From a checkpoint of a small image captioner: 145000 training examples, 13.6 epochs.
Rows from block 2 of the text decoder, named by matrix and row number. Rows with one number belong to one attention dimension. Each number is 128 + 32 x the weight over its row's rms, rounded and kept within 0 to 255. All counts start at 0. Numbers have three digits each. After the name is the row's rms in percent of the matrix's.
# q: cross-attention query (decoder.blocks.2.cross_attn.q.weight, 256x256), inputs 0-127
# k: cross-attention key (decoder.blocks.2.cross_attn.k.weight, 256x192), inputs 0-191
q.1 050:128128139056128133128175128128128128110128156128128128128128128128128128128128128255128074108128104117055119142128034128128113128128128128128128128128131079128128128128128128228155128114092128128128196130135128128128128128158131128109148138128051128092128112128128128144094147128147128128110128093128128137128128128146128128128128128128128125128107250128215172091128003000159113128061
q.2 142:128067172128207143128122128128145111163126091110191200128128094150083106138125146125175169205095086128160154128128139158124163114128129128147094069087128128107128128131176152017128137191113141102123128128128096094128100120123128104142121044185213130128128131158145128128128024128114113128186055128122121128132069166128054124165167202128104128128118128126128128142159130102128150128128
q.3 088:125128151120128139168102128128094164221097128096164128118128117128127128152128128123175151158114146118159128128221153136102185128173128146128052139062114128128128128142142172109128146133098128096114136128138128128134078126128161203099128128174128128094098128236128124208047038128090168123128091141063115130149105148120114128128154148091123128128022181165139118167192138118128128128128
q.4 031:128128128139128128128128128128128128128128119128128128128123120128128128162072128128128128128105128145128154043128134128128128124166128162128066128128124128128128128128255135070128128255128128128128128128128094128128128128125032128128128128128139128128128128128128128157128128128128128000128114128128128128191112128128108128245202128128208128128109128128168114128128128128132137128128
q.5 108:128212077128062095128128116128056128150128168144072046124130157108128133102128096100046101100162154130104123128121091107128128152128128128128178189156133138137129128128099128198117128128129124133133128130128167161131150136128128128123128178102068128128128120104064128128128228128148128075087168144130128095127193095121188128093057128132129128128128121128110128128097137166122102114128
q.6 061:117125223131128128130124128128125128170208002128131128128128113128128127137111128049148192170123153165152178128128128129098156109146128128128100128127108151128128110153140128015128136157105128119123128117128128101128120120127128119128120108140193062146124151147128128132142003122110128103160059143097076128146053151113128124181129138128098128128100128118139058227128160128128134104128
q.7 027:128128106128099128128128128128128128128128121128128128055128255128128114128128126073128128128128255128128128128128117128128128128127128128128151128128128128128128128255128128128128128128128252128128128128128159128128128128128128128128128128128128000128128128128128128103128128128128128128128153128128128128128128128128128128128078128128128128128128128128110128128072128128128117128156
q.8 056:128113156127128128128183128128144128051128138128128128128128128095128128128128128255146106128255023111105125128124104128128092128123128128128128128128134128128128066122128097201128128123129128133133217128128128128125128128128128128139152128128016196128157090154128128128128213136154124175022128069134145146128148128135128128128128118128128128128124179194128201028128069128144128135128
q.9 083:128212074128070115128128128128128129094143178164096083128128134106128150103143119144084054063128128128104128128128112128128099138128128127128167128159145128133128097128047108228128128105151128136131136131128151213128139128140130128128128177049000128128128123127128129098128216180133146139098206128128137171123217090130173128094098109129147128128195128128128148128095128153128087130128
q.10 067:128119181128128156128136128128255128131128128128179149132128119148128129150121176201128157129090005128128128128089128128143123111129181128148065119123101118128130128095131121097129128128128128128128128128128084112121128128128104128128128113170239128128135149128149128130128079128147118128128061115128128152128098138128101128188173128128128128128128094124137152115185126065130162133128
q.11 034:014128128128210128128128128128128203128128128128168128128128128128101128128128128106143152128128135128128128128128190185128128128157128099128000094128128128128128098131128166128128128128102128121128128128128111128128128128114164128128128128128136128128128128128128128128128122110105128128138099142128128139128128128128128044153182128128041130118103128128168098136128128095128137128128
q.12 066:128128121180128106128128082128117128213128051120128128128140116128128127134121121000141169146128197186165182128128211132128136128128113128132128128128124239128126147128135141051128140179100154128121042128099128059132128128122128128128106100128186109163113136128128165082146095128098128128166120185128116128128038139116138140128128128128080135156128113109128059245128196139090145102128
q.13 048:128128220128163148128128129128196128255108128128174128128128128128128128128128146128128255128115148089128128128196163128128128120128141107128076128128128111128128128145128147019128128128119128112144161128255128128128116124128145128118128128132128128128150128128128128128095036128085154126176030128128128226128035128128128145147185128128128128128128128128133130106128128022132128128128
q.14 047:128124167128162128128128128128128128128128101000159232128128128132128083139128128128128255133123128128130146128128165195128137108144128138128092128128128128128128188128134177036128128145073128112124128128128091128136128128128128128128128086135255128113128161128134128160197000117104128098175095128114119128128080230128128128148173173128128128175128128128128108128128128128128169128128
q.15 089:121125128161128091128121044128091128223167057117128085123152126128128123128119128050128144130108196179161197128112146163128142128128125128141128128128117156128131164149132128076111141157128166128120060104102128110171128110119128132097099039162185009185123128128128128089140029125128128117164128226128115121099065143105128131129128145135097137128128019091091082205128153157105162096128
q.16 127:128058157126188128128124127128126128191159000105156133128128110132126115128117128099162165185108144146153170128151133153094156131107128078149108128112116128108128146128173146016147119188108171113123093128128118114151112115128128128128098043199198121139128133151128151128153007128104128128156086146121128128128067174119056128160128136122096129142113133128128086200151168126117152117131
q.17 033:214128128128128128128128128128128128106128178128128128128128128128128128128128128149128122086128126035128128128070128128128128128144128181128128128128128087128128128128128128181128128128164128128128128128245111128128151128128128128128191140112126128128128122109128128128128151128233152128128128128128128128128128128128128128128128169128128128128128162151128155128128104128098128130128
q.18 137:122082138128144128128117050128122128225128063117138124128134127128128090128127128018146151175082203144147166131145152170046150131136128128143119128128118150107124167145161128039128120208134169133123100128128128106161111110128128128128086059172190064209125128128128132128128054136119131103156115170128123128128058152111121128137128149128063128157128118115128048255131172128110149089128
q.19 063:128118191128228128128113128128128131147084128121169173128128126128128128158086128128154166170106151158128128125136156137120173111128128149196080128101115128127128099145189188077128128169114128113079128128151128128128107128113128128128129109197161128128125128132128128173124041111119128128165110153095118128134096212128128128158172144086115128128037128112148061128196130052136128128128
q.20 066:128121155110128235143140129128179128118128155128133128128128128148149128128149162236128120128120009094107127128060073096128128128128141156096123128107128058128129128104128090193153129069132128128128153140135128128092128137166141128128128191128097133011137128128151128231128128154149128131067090034128091134188219093169072128128128123128199126128128128128128182079129061105184128164128
q.21 056:088128073128128124128139128128012128206128128107181096126128128122128128128087039106128108128170139107096128128137046128128128135123128120128128128111154128128128128133128128205128128119095128128141130130140170128128128128160204128108128139123064128127071099128096128201128159135130134128085153202128128128128136128128141128015094128128128098128119171155128128128128128128128078128128
q.22 109:128172077152065092128094088136087128127128119159077077128133175094129132101130092085116119127157216170128134128147128128103128138120128128128189128194128148128128128133106128128076128124133128138128101128109155159140158128117124128128128128115128086147128128121117142071128161128128128096128226150154128067128129128083193128055081128163128128135195121121106053143090199186098128111128
q.23 035:183128128128128128128128135128128128023149171128128141128128128129128128128128147128128128127128128139099149128103026128128108128128128128128128128157128128108128128070128128128128098128128128128128128131110022128128253128128065128128128128128158134158139145104167128061128128150128128145128128128179186128128128128128128128128128128128128128128146097062128181094106128111128153133128
q.24 127:127060243128181129128112127128128128203117110100192128128128103128098119149098129101172160169073163128183154129192135181128167128145128128154100114091117128094121145160189178054128135174110139078128133100148115101133051095117137132116126109205154128128128129193121128139103050127106156128164066137107128128137071180128089120160145167106043128140096128128136095176196171092128128101128
q.25 024:128128000128128097128128116128113128073128128128126128128140128128128128128128128054128128128128128128131134128128128128128135128128128128000128128128128128128128079128128128128110128139087128128128128128000128128128154128128128128128128128128136128128128128128128128109128128097128128128128182128107128111128128128109128128128128087128033128128122192128128058159128128128128128128131
q.26 090:128128182103125128128128128128136138141084150128173066124112128128128128141128075128132128120114128081116073128146119128128144128160128157128072139071129099118128122171128148157128128124128096119157201128220139139128096123128154128064141141128065128011125103138057083196103128128135144095128120128029128145166133128104128128128146128116123128128000230204162128098179089081148056121128
q.27 030:128128023128128000128128030128108128146098089128128128128128128096126112128128096128128174128164127154152128128205215128128128128128116128128184128128128128128128128153128203105069128128069128128128128128092128128128142128128128128152128128120158128155128128128128128051159128105128128128128128138075128105128128128128174124128128128169128154128128133128128059182128150168112206118128
q.28 073:128063143128186128150116128128128091173093128116152128082128120128071080128103128096170172194128147145165128128128138142117182119128128128128092142087115128128093128165164199069124137201102128089124128128147141126128083117137144142118128099166163128128111128198128111138118051109051137126152110162057116128164000180127128093128167129097097128175082147128151073128158131111126176115128
q.29 055:128128111064128131128133241128143112128110229143102128128128180128138128105159128184097071098134085080103077128128128128128076128107153128110141127128144029128128170082096084193163127041153128128146131159130128169128128128128128128117141143128073182109140150118103128128128236128151128153091148062163137128128217101152128128119120128128161119128159128138117203102117097128156113148128
q.30 057:128220090132128115128128128128128128106157128128093008128128128139175128106128128128121109125152128128128128128206113128128072144096128089128203128154137128128128128128040128145128128108121128145128128146113161128128162128128128085128128128125109128183128128101128137056128154128158128156128156128139128128121144128128163128119067095144139128128128128128066128128126128159128093128128
q.31 042:128128128128128201128128128128128102128203094099128153128132056128100094148128135107128164145124128199130254128115140149136128128135128128145065128128110128128094144128128128033103136166106139128094100128088000117128166128086076134186128122128255128133128148128128157128128128100128128128143120129128107128128128128058128120155153127128128151128128129111128084143128177128128210128128
q.32 059:128236061128096035128122122153105128062144128162061096128128137121146150032147125122127081103153128128128134128128110128128118141096121106128215206158150128140128128128115108188128128128182128147128110128086203194128175128128101128128128128097128114128128128059128128047141146128128128128128171128171135103083159113128139153010096114144134128110163128128051128073128175172119128128128
q.33 061:121128128160128114128088128128095133220128062126128128120128128102120128128108101044157172128128230148145128128171133140128187128128119128135128128128119255128124128209167183067108127252121128119128128128133156128252124098060128128128136058128128101128110128155113128128120081113105145085128077171116128128128092184112170128164138159128095128128119128093128060139135132152107128091128
q.34 048:128128096128096094128126128137019132128125109126128115128128128102128128128128116002136128128128223172152140128145128128128140128133099136129128179226088219128114128180128179090100128154128128128128128047128128128251128114103128128128128061121139124128103146128128143128128124109099137126154128145128128076135111128108161128128128135128102128128128128115128058254128140154098128095128
q.35 034:092128128128128124128128128128128128144112128128128128128128128087128128128128059029128128048142206128128128128217128128074197128126128128128129130128130130128128128151128158128128128128128128091130128128142231138128128128128163128128128128124083128128108060128128128128128128128128191128128128128090128128131128128128128128125097145128128128128000160128127128128128128128128056117034
q.36 085:128145117128128098126128128128102128128115130128116064115139169086128112110128093089128094090144196114128079128169127128128147146118125115128148137128156131128106128162122138183128128100128128132139128128147228145128128128128191116089128255100000120111088066140119128128127159134128157128122144128128152117128163110128157128080107128128128037128105186171128118128131128146128071101128
q.37 058:128161128128090128128140128128137126108135148145126050148128134128128128098128128151097037057129128105100065128128128128154074148121129128128180128128153118128128081128083094204160122051154128150140128159128128189106149128128128128128128189128052128128128125128128044108128169139160128162080158111128158128116218106140128128111090093137157118128128128128128196082128019128136109132128
q.38 087:121128201128133143128128128128128132217112119107197128128128112137044128164079130128153145156110128132128137128128133147128128115153128140137078128009112115138128112168175168000128135157113128105128128109128114099128077115070128128113128113151139122128125128217127123172116092127125137094195061140098128128143098150128101128163171154110089128128086179128189099128208131102128129124128
q.39 094:128158116132065104128128128128049128115149128143048075128128181094128146107131088121082043087168142128091128128099111084133117164128128113122183128179150156129128128128078122188128120079185128157133128130128135140132159128130128126111123202081059093151128127097122176081128208128128128129119180128133138123122175083128192174065063128133142128129166128092103128121092128177128118128128
q.40 067:128128209128158128201042128128105128238094112124128133128128128127128120128128128000212168185128179128173128092155232160101236166128128134128122121128122174128125137149206158048116133156107138105059128104078128129187109116100130123128128110154173128128098128133128128135128074126102148095168119159117128121128089148128128128128128149128086128128128116134128083166128165128127128057128
q.41 061:128185058134128114128003122128107128128128055151112108109130128128128128128128128001126141128128214175128166128099198128128177128128128131128160113144128213121128143141128128060128128144128128128120057121090128139146128118095102138137128121128206128132118138113128128041128119128094128128205136132128066088128128128122138128128076128128128128128255074037128082147088164154108143115128
q.42 089:132143128114121132117129160128132128038081245146123128128076142128135129115157128206113110118135069087076028128128128117128098128116143134120136128152149126139128118115093098206146128037128128128138154128136128180114180173128128128128203186113068160091128109128143093135131149148145128164099132062156136128128179089160128128128128103136158124119149137143128184059128065128128104179128
q.43 026:128128128254128128128129028128000128113128128128128128128128128128128128128128130128128128128128219128128128128128128128128128128128128128128128128128128218128128114048128128128128128128128128128128128128128128128128128128128128128128128120128128128128128128128128128128178128128128128115108128128128128128128128128128101128016128128128128128128128128128000128139128128240128128128128
k.1 042:128128128128146103128128128128128126193083128128128128128128128128092128124213128128128148128128061128128200128128128128123128128128255128133128101128128128128128128215128128128128128098134128128128128128128128101128128146128204128128156128000130128128128128128127080128128128084128128128128128128136128198128128165128128128140128176128027128128128128128128015128128061140153128127128128128128128128128154058128128128128128167128128149128128121128094128149128128128090128154128128128128128206128128200174128128047128128128128128128043128136128128128068128225128128128128134151
k.2 188:128131194134122125109162128128101128132115125146117153034129120153105123136107166164128136192193128128015121174125128123142129135138103123147101143079151113145128115139159155134151133075109147111185184135128128055114085130128121139120097100128052163221142148128074108119150132128144128144128173122128151078133128140137162128143128171155128130135096067094103132128128146121128091149138129172069128147092114128128152114128136111108147105161088170072143128090106128083112113128148187144133140153184128174112175089128128128128128130122072159128197064160122000131167128241123170119
k.3 084:128123128128114127085186120115129128216169128138097140096129157095127120168106163128127133206124133170151128154128146151171124125128072129128141071128224092143128093128116128151128132099109134081197162128120128072131128128094141153092129128093109197136145093128092000125150128128128128121131165128098128075083128128128116129149129215130128119141134103111128082104130128108162128093130128155063085138090128128104128128128046128116130096128128106117182128127091175036119098128128129135084097128193087128144128103127078109090128128161054159176219078144128099128131099188142149136
k.4 043:128128128062128128128128128128128090127128218128128128128159000165128128128128128130128128128128128128091128132128115109128128128128128115128097128128255080128128000128128128128128128135128128128128000218128128120128128128150128128082128114128128128128128027129124128128128128128128128128124128128132191128110128128128137128128128128128255068128128128128128128128128128128128100161045128128128128128128128128128145128128166128128128128128115128128128128128057128128128170128128132128128058140204128139128128128128128128128158128122128128106158128069128128128128128128128149128
k.5 115:134127087128131128134088106128165128119128128117128103170099146051150128128129085102128113088073140113255137126137217159128128128128164128103143127146115151128128156104128138127106155158134087142087109111133128216145128097073128121130158150128204096108129127118139131167128118128128128106128099128122122133087138128122091128128128128113128118123136169162148108128128125133140193104128128112163088114165128128124104129128104137141115128077151114189113129163128128147144109112098075116128099100114142020141107153148128128125128129128178128122035141125128227128081130086138084130
k.6 062:127157214128128128128128128128128182128140128128128128128128128128129128128163197128128125151128143129128128219128103128159128128128089095121098128128141010128128132128128128170128143128084128128196128128128128114128094121119128128128100186178128133128165093128128072048255140167128121128112209128097128000160128128128151128128128128129128104128128128116128144128128128128128128128135128190128128133128128164128128095127128128128147128128117146019128124127043128128128128119128128128119128150140128140094128090128114035090128128206128170110146128128133064128139128170128128128
k.7 037:128128128128128128128128128128121128128128128128128128128128128128093128128128128128128128128128128128255094128231128128128128128128128128118128128135128128138128128128128128128128128167128128107128128135128128209128128128095128250186128128128208128128071128128128128147030128128128128128128128128114128128128128128128072128128128128128128128128128154171128128128128120128128129128128099128128128128132128128128128128203128128128128128128128128128144128236128128128128128128094000128128128128128128075128128128128128128128128128255128128128128128128140252128128128128128128128
k.8 042:131118147128128164147128128128209128128099128128128161128128116128057038128128082128128131128128094128097117128128128092101128128127220112142123128128034128128128128227128128128128128128128088128125128128056128055102128181208141128128128128128128111128128167128128128128128128128128076152000128128165000203128128124128149128128128135128128160128128128128128110129128128128128128128128127128186128128110159128128128142128128115128000142128170146128128128048185113128128128169165144128128141128128128128128128128109128173128128128128128128128106128128116128128150091128128090128
k.9 073:128128076128128128152128128128128128130128128128128134130128128103128129128162114128128128087121128106255128120128128128105128128127223175123137128128122142128143128113128128058113128179155044128108080128128128212160128128128139128128169128088171109030128128095128128128128128152118128120128024128147128163118149128128079128128128128122128128128140255160128128128128128128113128104128128128153128115171152128111128127128128128128127128128136128128090128128132128148128139131114097112128128084100128081183128160136200128128128128128174099128086128128128210128106102035221015129
k.10 067:128128129128128128128128147128107128128106128133128233128128044178090080172144128155128136210148121128000126139081128110108128178128128128134123151079128128128128097206141095129162128119111128128128128128128128094109128155199128128128128122180109128172127138128128128128128173093161128128114128128147128128128128128145206128128128128130128222170106112116116189187165128128108091145128128128128128128116128128133132128109132121122128128142128179128128128101128128128128159128154209130131161128128128228058157127105143128128128145107124128092128128128060110128175128128128134122
k.11 038:128128128128202128128128047117128096140150124128128128128128142128128128128128128128128128153128128128128136128128128128222128128135128128122128128128163128128128128128128223078154069127128128147128140009088128128128128100128128128128172128128000103118128093128128128128128108128152128128166128128128128128123145128128128128243128128128128128128128128128128107128128120131128128128128133128143128128136128128127128128125012128128128118128128113255128128128128142128128128128128128124124097128199108128136128128136128128131128086109017135177225101128128128128127196128128122130
k.12 073:085149128128113128128035128117140133096164100128128106128128155114162128114079140128133085128128174128140128111128129130128128128128080068092134200154183128128128203128128128168128158147049123128128123125132128152149128057106094128157128094169128128202178087128135162161137109128128128128118128128128212000128128105118128040083128141128114087128128131011162128102128128133155169128128151128144128146128120128237119133128163150130128121105128128065217128128127122128128128128095091128124117024128189103116095128205128128126192120128150151079136132081139133102128136122128128127
k.13 058:128128141128108128086137152128123128181097128128128128128025128141128128147127128128128154232128128149002128128128128128227128128128115128128128128096182121128115104134155128128128093023128136128158172128072128121128128128128128143128133128128070144143128046128091121105128128138148137092171157128128153122128128107215128128128128137128128128128128075019062130114128128128148128128128128176057128128126128128128138128128128100128184107127128128123128128128103128128128097253128185150128128128137114119128128128128153128128136128103081139218162090140075096128128128215128239128
k.14 051:128128148128128128128128128128128128127137128128128096068071128128134132128127128128128152128128159128000128128128128128160164128176104128128128146074148119128128128128128128129128128000122148128128134128104128109128080076128086128128141128128101128128128110128128128128108128128128128127128128128128145084128122128128129128128128129128218128128128099128128128128128104128107128155128128128128128133073128128128128085128128128128128128128084128128128123127125095128227128128128128132128128128138128128115128128127128128128128128134128128128254128213128128128128128128128171128
k.15 091:084141128128142104156088105165131148068128059089118115041128186114128119096044128143128128144128167109131071071128128202128128110128107031108128128136128128121132202128128128119128151128067128128146105128175128170161128092126039110204051157168128128172128128124125128155225090129128128085128199128128223063128128121218128098066128128108128128101131124106159133128161128138133184128162128128143143165023101166148115128128175128168128128124128199128128181128107123128128128130128073132098128103114168124104106143134141135128129143128140136107128128128144116128186128128110128128
k.16 102:104137158135126096137128114128128127040130127128087137112128137128138115150116171135128208176145130020082128142128128128145124128129094053128127152113173122128128136128128128144140128079080138101239128182128139128128079118128115128151106128201088143128128135128098097107203117128128128100128191124153193000128128128128133128127128148128128128128100024119128133128150128151156128135138147138128138160111128130154197128122139128093130108154114141072128145109106110105109090128165110136110128128143135168108128128128128128128128128128050255148167112182128062128158132185128162128
k.17 043:128128122128128128128128128128128054128107128128128128128128168128128128128138035128128128092055127128128128106128128128069128128128190159128255085128128128128128128152128128060089128128172034135085128128197128128128128128128128238128128037090128115045103128128128128128087128128128128134128128156131128175000128128128118213128128128126059080128128134181106128128128105128128149126128128128223128128128128128128128128128128128130128128128128128134128151128128128130128134237128108095128138100128128128200128140128128128186128138033128128174128128128085128128127128058128128128
k.18 125:085153170129114109119128128118128119117136101107086128037128179128156128128068195128128148134128159094128128128128138141128128117138099078128124128115145128128189133128128138152128128000077128128195180128139103106138051120093056131165128128161111128128128148104117073129161105154187175101141202113159163021128128122160128096075128161132120128126128088115130137128132131177135169151159128108115137154088102173139128102128132105128255109102113153037150158128042118128054091128119070147115123078168147129112128128128128128122128128128118159121132107136128083128148128163128169106
k.19 056:102129159128128128070171128127128144197128128155128128110128128128144128128128155128115128205128169194127128145128086128233128129128081128128128069128190088128116128131128128158128109127110151125186128118110128115133100129128128128128128108128045255154128099186128117021128200131128128128188128128128129112107128128128129129128129192129128128180128112124128113120143128128128128128128128087081090148135127128153128129097128118128149128128097128128128101127109216128128128128212129212123087164162129128128168123187128128127128128128125165125255128128128093128129133142145160128
k.20 074:150128163148093128151128167186128101158123183128128147120133096136072128128245128128120151128137082205112120144128121103046128136128184171242107142128038128141133067141128073128131077128154128128134128156128109105073116255145173128027128112124131128150128203191118108088128129128140137141128128128128062150128128128128154128131128159163128171128116128174101129140128147093128045108128128150113128128128138128088128121098128090109128107175123128121153148122128128128095128128165168128135190177128128210150152114092124128108128128128095112154128128131110118143165100129128142125
k.21 070:142128127128128128123161128128143128162128128050128145128128154105128128145124138117128128144076081128250128128128218159128128128128128128128128128154128128136128152128123128212128128128122113119170128161128128099140128128025168128128105130128193133128137126128125106128151128128116109128136128128128082125115191128128128137128128151128128128166128245128128055134128136128232255090171128128128119128129128128119128128247000128128128128139141128128143128173123128130128118128128128128111128149128128128148082093126071113071144122145091129142128128134138128117101128138128128137
k.22 090:074154087128135128128101116128128128051140128115128066139128162111157128110094128130128095073119178104226128100153174143130092126128128126081134128154091128080128156110128128128114128170128123149128105111142128201149128088120000111128143133220128115109119126116155128184128113138128128055126115128105128128144128128121081128066128059111128109120193143147146128136128115129126211122143111110168128120137118128129116125149133167153124170105151128132102128147116128142128128128128042128128107097122156026128116156146140105128128175128255128120096143125157160128137129095128107131
k.23 034:131146045128128210128128128128114128100128128128194128128180159128201135128166128118128110128128124052052247128128127125000128128145159128128128128022110128128156128128128124028128128128161101178080128128128128243110128128128128128128148128128157126128128128128128152128126128174128133092128055128128128161141106128128128128128128128128142128128128128128128223128128128128039128128128128128128029128128123128128128128128128128128128128128128128128128128128128128128128157128128128039166128076098128128128128128128230128128128131117128071128109128128107128128128128128119128128
k.24 109:135128191128036117088255128128128128171108128128128152108128136133128128188087149128128170228128129144091128149128128128202114128128024127152128128121196105161128128151128128159137128021114155122175168128128167061137128128123122151128103123128065150128128111128089075111151136131131128128151188128128150066120143120132147128128128170128128123128128076088125106106128131128157128147131131129082128140071114128140128128118105076104180099128118107116148128128093128120128065128128128140114128132167112142107128092127095128128128128128047160172208099166128048128156128220128197165
k.25 036:128091128128168128128128092128128128128128128118128090128128128117147128128104125128128082128108080193218000128182128128128128128128128128128128128180128128128128159128128128128128128157128116128116087128132128161128128088128128128128128128128128128123128128128135128255128052104128112128103128128133139128128128128120099208117128065128128128128128184169255110128128128128129195128128128114128128128167128128128128128128128165128067133128128128128128128128128128167128135128128063128128127128121128128128125128191190128217128128128175128128093151128128132029188134025128041128
k.26 089:153105149128111121067203129128150128236101128079129174128128128128127129169120128128124159193107120164154221158128133121217128128129128161128128128128141114145119108130101132159099128107132212089169128128090128083128128152112133139093120128102128130128129128128108000075157143128128128128158144128128121128008128128128128125143098168137135129128128128128105026128128130117178128128128064144094089128101128128126128099123069086094135095128128128128194128149112138128128102128128128128056111161169098128153128095128089116099128028128029126150153128133128087128129135161162146141
k.27 035:128128128128146128114128086128128128128138128128128123138128128128151128128092128128128103128114138128188128128128128128175128128128128000058128128189128128128128167122128128128126128128128128128121101128128128147142128059128128048162128128128128117121128144128237128128128128128112128128119128128126128128128128128109069128128128088124128128128128103200161083128128128128128158128132128095159128128190125128169128128128128163160097128099255128128128128128128128128147128128128109128128092128128128067114121142128128128128128128131173173116128128220128128128121128103014110132
k.28 073:126128160118128128086130128110128128199140123128128230122127128109149128128078178128128125183126154161138128183128147167218128128153039125128128128128173085128121128128125131175128128081096176112198236128128132043164128106114127147128128128135076169128153061128073088128157128128128128128142138120108150063115128120128128129128128139128128119128128109125128112124134128128128128128128128128098108155113110128128128129120128128125128098128127128128128090127091128128128096128128116143019059148184129128122128116127128128127182111123100229128225082147141079128129132239128255131
k.29 050:148103115128107214128128176128120128149128128179166128164148128156099128085175128128168128015137104128128128128128128128112128128128134155188095128190000131128128060128129128066128128133170128128128176128128128128116128239159128086128128128128128128142128128128255147128115128136147161128154128132128128176093128128135128128128128128128128128130127125128077229121068095128128092119131128151124128126128128128097128128129128096157156128136151043139128130128128128134128074074128255128154138128128128228128128132128128133128128136102111128191121128128128128128128181077128128124
k.30 045:194128127128155128128128102128128128033129128128128128128128241128128073128131128128128097064128128112167128128128138126111045128061142128128128128178095128128128135128128194132104128210128128128124126128180128195128137127127128037128128128128128128128093248128128154128128128128083128128090076128128128128128128128128084128119128115034128128128128152209128128128128128128116164126128128128212128128146095128129128145128128164128088190128218128128128128129128128133130067159128068128102126129128127128128128140122128128129128255128128128089104128128128116128127125093128000128
k.31 037:128128177099154128128128128128128128081128128128128128037128010128128128124128128162128075107128128128097128128128052128092128128128128128121128000130128128128128128124222128108147128128128128128114128128128128136128128108170128128128128128128120128128135128128128133128128128128128128128106104128128160128195128128128128128156128023128128128128128128128128132095128128128128128135128128128128128128135255128048128128128180141128128138128128221128128128128142034128128128000183128128128255128128128128128133128128195128153128128128192128128157129124128161128128128128110128128
k.32 075:128128078128149128137116117124137208067128135123128089153126255128153128128128127106129105078107255128166115068128145128115128128128152128113129128135128158128130152003128128118111192157136094155088095128128128176140128098127065106128075147128183105144120128128132128137128119192123128114129111128129128137133128128128090127124128127093128128128142171196148154128044172129128159128128128106172121128147128128108116127128188191149123138128174128128023147130130128149180131128121093128128127107062128066145128167145128108129128128128148128128068147008128171128105128084128091128
k.33 052:124177152128128128091137122128091128128160128128128128085046165112175128128072161128128127174121224154146128128128139128248128128128015120120131128128170030128123141128128128161128186048105141108142128128128138128198128044031062128157127128177096130128129037128128082128128128128128198065128152152105128062128128128128128128128128124131128101128142128083129106128138148128128128144128128128128128146176100128157128128151128128126128128050128128128128125128109128128128128119116042128093070128216087128123128128137128128128128128128128143092164128128169017128133144131128128128
k.34 041:128255128128128128128203128128133128179161128128128128128073165115148128128097255128128128128128162128202128128128128200211128128128128118106128128128128128128128133126128128128128166173128128153128128128170128134154128097098090128128128128128128128255195102197128133128128128128111128055128128128125128093128128128128110128072116120128128113128128128128128128128128128128128128128128128128128000128146026128128128113157128128128242128128125128128128128128128128172128128126128036128128042122128128128128128128128128128128128128142170128105128128128162128128122128126128121160
k.35 049:128125128128128128037138128089128128175137128128097128128121173128149128129114148078128128152079128129244131128191255142214128101128117128127128128130165128128128119082128133145128128113128128128205128118128128128197128091022128128128128128128128128079128060065126037128128074128155128128162163128114128092092137128128072128142128128128128125128140128128144082128128128145159185128095128128128093128128128128128128128128045043128128128094131120128128128135121128128128079217108039128123092128156109058154112128128112128067078128150128128128140128128138128128128128138152133128
k.36 076:128117127128128128128139128130149128176128128117123129128128254103144117152034128115128128138095151128255128128128140157166061079128128128128176128172136128128128146128126162178128128128128128128126128128128128118136128124066132128128128132119204112090141120128128031169138128139109159128146128128128121107127167128128008179130128140128128122128195173148128005128128128128178164097128128128128118128128128128127125128116110128128128128125064107128137128164121128134128090128106036128089124128160128072197100128129076128094128120163091127128128128136181128128128073128136128151
k.37 057:170107128128181189166128129131128128130070128125128165128128126128106122135146084128128128061128101128132128198128115087124128128087200142129128128128128128128128111128128094125022128255189120117128128131128128128112128206145168128128128185108137128128096255128128122128128137128128128128101128128175107205128128128128052186128128128128128128128116128128108128142122181128157128128128128128128128128128133128128091127128083139128128169129128128255128128128163216123194135149128144103128130128048140128128128128147102128128114128103147119128109163128110128128128068130128114128
k.38 067:211065208111128120116130128128128128221127128128128136128128145128128144128127128128128145220128128150074128145128128117135128079128071128143128128128223122128123104134128148173173128069106128128164162128128128036128128128129131141128096128128093167128131065128110032115175128026128128128127167128128165122128219128128184129129128137128131128185104035096128072128128128128155120127129128128105128175076128128136132129100128114114128110128102128128171058092094128104128129128128140128028130153128124162128128100127127128127128128091052139100200079128067080128129128191128190128
k.39 084:095127106128140128129096129128166128068125128126128053175127152127203167122142116093129092053055128101215128065158128128089128128114159128087140128141086167128127150128128128127102128183142109134055081099203128166130128127128128122136146153121216088033138128128128155135128123128097128112128087128154121128125128128125080128129128080128128104121188210160136128128128128128145199075127128107187128113168128128121091134129128141154121128110175127138128148172190128139134198124119098113128048097082129065128109192129128128119128128128196128128076216128128199128091128055128092131
k.40 079:121156133128128148082147157116128135184184038128085114095128237128165144128075163128153128160128181131128128128128151140212128128148003127118129115128164083128128128128128137128131150024054165128192139128128157128180128071100102134128132089128107159128128036128124113128128128126128128128136163128097208000128128122128128127128128166128128091128137036106128128093136128129128128174128128128104106130128106146128128128128128128128136117128118128082128011128083128128111105118115121136120079128187125128125128097128128128107128128140063131195142128133167119128122128148083128128
k.41 070:120131096128148128128128128128128128061157128128128005128128156126167128053126128128128109064128171128128128128128128141128128128128179128044141128128128128128138142128128128082128128118128128128099128128128128192166137076128030096160150128142128086128123019122143195137121121128210133056123128128105163047169127097128126128096128110121128071128128147128133199119128128130097137128128128128146096128149093128128128183128205138158128151124128128128012128146128128184128128128128104128128095057128144119128128128136191128134128231128247128069128091116128128128091128095128122120
k.42 087:187128127128128166128128170149107108150128170187151128128188064154128128128196111128128128120138099190123128128118116128126189140128154212125122117128128128099128083128141110128123128167173131131079128128104106128104128149135181128082149085063128113128128128132128207128056164127129128128128106129075104206177087128128128128202128115128128173142125157128118144139085128028128072128110116128106128106172149081107165128132128111238116191128128100128128087128253130128212128114128212083175209139120128133128169128109109127128128153124168088167098155128154128128128128128128128128
k.43 034:128128128142128128128128128128128128128128128128128128128128168110128128128128128128128068128122128128208128128159128136125255128128128128128128128222128128128128167128130128129128128182128128128128010128128128128128128084128128128128128128128128128079255128199128126138128128128126015128128128128128120000128074128128128138113209128128128128128169143131128100128128128128128128128128128128128128128139128128112128128128128135128128105128128105128128128128128128128128128070128128128135128128103128128128128128128128128128128187128128128127128128128128128068128128097128128128